A small model that answers yes/no questions on an image's attributes, trained from scratch.
Training: 10800 steps, batches of 256.
Data: trained on rosettes with rotational symmetry, 48750 training examples, 56.7 epochs.
Rows from block 12 of the image encoder of a small model that answers yes/no questions on an image's attributes, named by matrix and row number. Rows with one number belong to one channel. Each number is 50 + 15 x the weight over its row's rms, rounded and kept within 0 to 99. All counts start at 0.
After each channel's rows are labels from the 100 images, of 14848, where the channel reaches its highest value: "peak on" is the class under the peak; "strongest on" is what is common among them. Only what is clearly more common there than usual is listed. The data: rosettes with rotational symmetry. In brackets: how many of the 100.
# conv1: bottleneck pointwise conv (encoder.blocks.13.conv1.weight, 128x336x1x1), inputs 0-167
# conv2: growth 3x3 conv (encoder.blocks.13.conv2.weight, 32x128x3x3, transposed, each kernel summed), outputs 0-31

conv1.62:26 38 69 62 52 39 67 52 37 44 28 44 52 43 61 58 63 38 40 29 69 47 49 66 32 35 55 73 76 68 62 56 66 59 54 65 70 40 78 42 34 27 56 34 45 34 64 67 34 62 22 48 62 73 49 56 36 63 60 53 68 35 40 76 51 40 52 71 59 62 55 52 50 59 56 73 44 66 59 48 48 50 59 59 37 52 62 62 43 75 57 68 66 53 62 68 71 65 58 57 23 46 60 40 58 48 60 66 54 54 56 64 46 10 81 59 39 26 66 39 79 62 60 61 59 36 73 57 52 69 62 45 32 21 64 37 42 35 47 50 31 46 50 75 38 56 73 48 51 36 49 61 51 72 53 58 43 42 75 76 51 54 68 58 48 45 44 62
conv2.62:55 79 41 63 43 54 57 53 56 27 48 68 61 66 83 63 66 44 38 65 71 61 75 65 43 58 55 20 55 33 52 52
peak on: backdrop (84)
strongest on: vivid (46)

conv1.42:42 57 46 44 51 35 53 63 37 53 44 58 36 45 42 43 38 33 43 49 45 67 40 48 64 51 65 33 40 70 44 75 52 42 70 39 48 52 47 50 47 65 60 56 39 42 40 81 66 71 34 43 52 55 72 34 58 30 55 25 32 54 60 53 58 46 48 56 76 49 46 48 32 40 48 22 59 64 52 46 61 26 47 52 32 54 24 34 48 46 52 65 55 41 53 39 48 37 71 38 52 46 46 43 55 59 45 50 52 49 44 54 62 70 41 46 63 55 29 28 55 30 39 52 64 75 31 40 37 36 37 56 64 63 33 48 43 62 40 38 49 52 63 36 64 39 72 49 30 31 20 39 29 51 46 68 37 49 43 38 39 43 63 60 48 50 57 56
conv2.42:34 57 29 78 54 20 31 37 45 38 56 26 58 68 30 61 61 68 68 45 44 71 67 48 62 63 41 47 39 35 42 39
peak on: rosette (88)
strongest on: vivid (36)

conv1.34:50 61 48 44 31 38 18 39 28 45 27 41 71 82 30 62 43 59 62 31 40 67 38 42 62 42 33 75 41 37 31 63 60 37 64 30 33 26 62 43 45 41 66 42 73 60 32 59 22 68 39 37 37 59 40 56 57 49 31 34 79 45 49 49 38 68 42 39 52 55 34 42 46 55 68 39 86 63 49 41 70 58 48 49 58 36 28 53 42 49 51 40 30 49 73 68 66 80 44 50 33 40 41 50 61 65 41 57 27 44 62 40 30 48 53 65 59 35 23 46 69 34 21 37 66 46 36 68 44 34 46 26 52 74 55 67 26 46 57 08 20 52 53 43 53 26 64 30 69 32 44 60 35 32 73 52 48 31 63 64 40 60 28 66 55 73 50 63
conv2.34:58 43 52 35 60 66 68 57 48 53 51 70 51 57 59 63 44 73 83 34 43 21 71 47 22 29 50 74 60 58 54 62
peak on: rosette (98)
strongest on: pinwheel (93); warm (47)

conv1.86:44 53 44 53 53 56 33 45 36 45 48 46 44 81 65 47 49 48 52 61 43 47 49 49 43 77 43 55 25 35 41 51 28 59 62 59 53 59 32 55 64 57 45 49 56 52 38 33 60 59 80 44 61 52 43 58 43 37 48 41 53 48 53 24 34 65 50 41 58 58 42 33 49 64 39 33 58 58 39 55 67 48 37 57 38 43 41 35 27 56 70 41 40 56 42 56 58 59 46 69 54 77 54 64 31 58 51 55 48 41 55 58 74 62 48 45 40 78 26 53 59 67 49 59 46 26 48 36 71 36 64 42 71 62 10 47 56 59 42 54 61 70 19 62 34 27 67 63 53 72 73 31 82 48 41 34 48 42 46 33 76 59 62 53 51 26 64 47
conv2.86:53 69 58 55 59 34 52 49 79 34 65 47 47 85 50 42 55 47 20 54 58 47 76 54 91 35 47 49 48 57 46 58
peak on: backdrop (95)
strongest on: pinwheel (83); four-fold (41); vivid (35)

conv1.29:45 88 62 55 31 54 28 61 22 44 41 39 64 39 40 59 57 54 63 39 54 75 31 65 63 70 57 41 49 70 63 34 51 57 66 32 41 40 29 55 55 69 53 60 57 33 42 47 50 56 43 50 40 49 44 45 42 54 30 31 34 57 66 34 52 67 54 31 67 48 47 38 68 38 69 24 38 41 42 57 49 50 77 58 31 50 37 57 44 27 64 59 46 78 28 52 78 34 60 23 27 50 44 55 43 42 47 39 55 37 56 55 56 61 32 65 41 32 21 29 51 52 54 67 73 34 54 66 53 24 48 40 56 60 68 48 52 96 33 66 45 37 45 69 77 91 48 60 49 38 19 34 19 58 26 64 39 27 48 84 57 35 63 54 26 28 59 65
conv2.29:40 63 78 54 51 52 38 38 68 49 74 75 49 19 47 37 44 50 28 59 52 41 38 39 59 39 80 72 44 36 58 67
peak on: backdrop (83)
strongest on: pinwheel (87); vivid (52)

conv1.4:68 36 29 68 63 71 60 29 64 39 63 56 37 63 38 47 46 54 44 69 47 27 77 77 30 53 78 70 64 53 49 55 46 65 36 34 77 56 83 23 52 59 42 65 31 43 57 43 76 43 52 49 43 46 43 59 57 48 49 78 54 63 40 37 50 53 55 33 53 36 46 31 49 51 40 66 53 37 57 30 35 47 33 58 46 67 31 32 54 45 38 74 48 41 83 57 60 74 46 32 31 50 57 43 55 46 55 64 52 54 62 93 64 51 71 36 36 32 51 48 67 14 76 65 49 89 48 74 22 59 42 44 48 51 72 39 14 31 40 41 57 51 71 53 41 52 47 37 52 47 47 45 60 63 58 69 43 57 40 39 51 53 58 57 54 69 60 45
conv2.4:66 55 65 81 65 33 56 41 73 69 53 72 62 71 43 64 55 30 51 24 44 42 44 44 49 60 44 30 48 67 36 25
peak on: backdrop (91)
strongest on: warm (32)

conv1.39:28 51 46 47 59 38 31 38 42 48 64 45 51 58 55 61 44 51 69 63 54 36 64 43 40 62 64 64 49 26 58 35 64 30 72 49 22 43 39 57 49 53 41 51 59 74 48 31 54 76 50 66 74 53 49 54 25 44 29 40 51 77 58 50 24 64 62 34 70 43 37 46 27 46 49 58 43 44 79 35 42 30 58 31 30 57 37 66 56 33 38 37 65 45 61 38 47 57 41 42 52 38 29 42 70 36 28 54 79 53 52 52 38 76 60 67 54 63 41 53 63 46 51 63 39 51 65 65 68 37 46 40 51 26 25 32 44 39 43 18 56 61 39 57 77 52 42 46 46 81 71 79 70 33 76 35 37 34 59 47 34 36 40 20 34 44 50 56
conv2.39:42 32 80 71 45 50 41 49 54 66 63 34 24 37 44 48 56 56 48 47 57 42 18 44 34 47 69 81 30 38 57 33
peak on: rosette (89)
strongest on: pinwheel (75); warm (37)

conv1.88:62 22 37 57 19 39 69 68 57 35 46 67 27 64 32 54 31 38 62 77 59 51 36 56 47 65 56 42 23 61 29 67 58 76 56 42 55 44 40 72 55 42 56 54 34 45 62 56 57 45 52 29 54 79 72 49 42 32 52 49 40 69 48 42 65 37 59 61 39 37 64 48 60 47 35 53 28 51 11 53 47 50 56 38 53 27 54 54 75 47 39 57 63 39 55 56 38 43 57 55 27 36 55 42 50 63 47 54 71 39 46 55 49 60 48 61 41 57 65 66 44 42 52 61 52 41 40 43 51 65 47 36 59 10 56 24 41 58 50 54 32 33 15 57 55 41 22 55 32 62 41 45 75 40 59 56 60 73 78 54 55 43 44 22 43 34 56 83
conv2.88:44 35 85 66 47 49 51 47 55 66 54 43 31 30 47 40 59 57 32 44 67 55 16 36 49 44 60 81 30 28 52 43
peak on: rosette (96)
strongest on: vivid (53); four-fold (33); warm (32)

conv1.51:57 45 77 57 40 30 31 75 27 52 46 47 40 50 29 65 77 54 48 48 37 56 65 71 51 45 34 60 41 37 67 65 43 64 48 50 26 36 37 53 49 72 44 52 70 43 44 40 45 58 35 62 67 60 79 58 31 50 66 21 48 45 71 30 43 52 52 34 57 55 36 52 64 29 80 10 33 52 54 33 48 37 47 60 37 62 42 64 60 51 51 78 73 66 80 56 37 37 31 51 45 55 50 67 27 82 67 43 63 46 36 57 62 48 36 68 46 47 40 61 54 11 41 59 41 84 53 24 47 37 62 49 63 47 16 24 83 35 30 36 74 48 47 64 45 25 52 52 51 59 47 55 41 54 29 41 50 78 55 65 53 45 55 63 37 59 40 64
conv2.51:60 27 41 35 60 54 79 57 42 44 65 63 51 66 54 85 47 57 46 37 63 43 26 43 25 43 41 65 61 82 53 43
peak on: rosette (90)
strongest on: vivid (58)

conv1.35:29 64 74 51 41 66 84 59 56 35 42 48 58 42 60 26 84 30 66 47 90 56 55 43 67 52 52 39 54 40 67 56 40 54 66 45 52 41 64 48 41 58 40 51 35 48 61 58 44 42 41 71 52 69 78 69 30 65 46 23 25 55 83 40 57 33 44 46 69 48 34 45 54 50 81 51 24 63 54 74 66 36 59 44 62 72 44 64 75 51 82 71 60 55 51 53 55 18 51 34 60 64 73 33 55 57 50 37 52 56 10 55 65 47 48 36 58 49 41 51 44 76 49 57 52 53 54 59 54 41 58 41 35 91 30 45 57 52 54 27 32 53 69 54 38 58 55 51 63 43 61 37 36 60 21 46 66 47 46 39 38 50 59 56 44 23 49 54
conv2.35:68 40 35 56 78 69 48 53 70 46 40 51 44 50 53 58 61 50 82 51 20 32 70 75 52 43 57 69 60 54 69 30
peak on: rosette (82)
strongest on: warm (32)

conv1.125:68 43 42 54 34 43 55 51 63 54 35 52 62 29 83 70 60 45 34 62 56 33 56 49 41 27 43 46 60 41 72 77 52 65 44 50 36 40 68 58 53 67 74 72 49 71 39 47 65 42 29 76 48 68 57 55 69 35 82 33 47 58 68 53 42 38 55 35 84 33 39 64 54 45 48 46 45 75 53 37 63 30 53 51 44 59 46 09 78 73 58 90 42 49 83 37 35 51 42 62 55 49 42 52 69 38 50 54 55 19 45 89 80 46 67 40 57 47 55 45 64 57 34 49 59 66 54 62 50 76 39 44 41 62 60 58 35 28 45 51 60 55 49 53 42 33 64 32 25 60 54 68 66 70 63 27 55 64 50 43 42 38 61 50 39 67 40 32
conv2.125:55 60 59 62 45 71 65 44 80 61 45 37 36 38 47 26 44 71 39 52 47 51 40 45 66 45 73 69 50 84 58 20
peak on: backdrop (98)
strongest on: warm (50)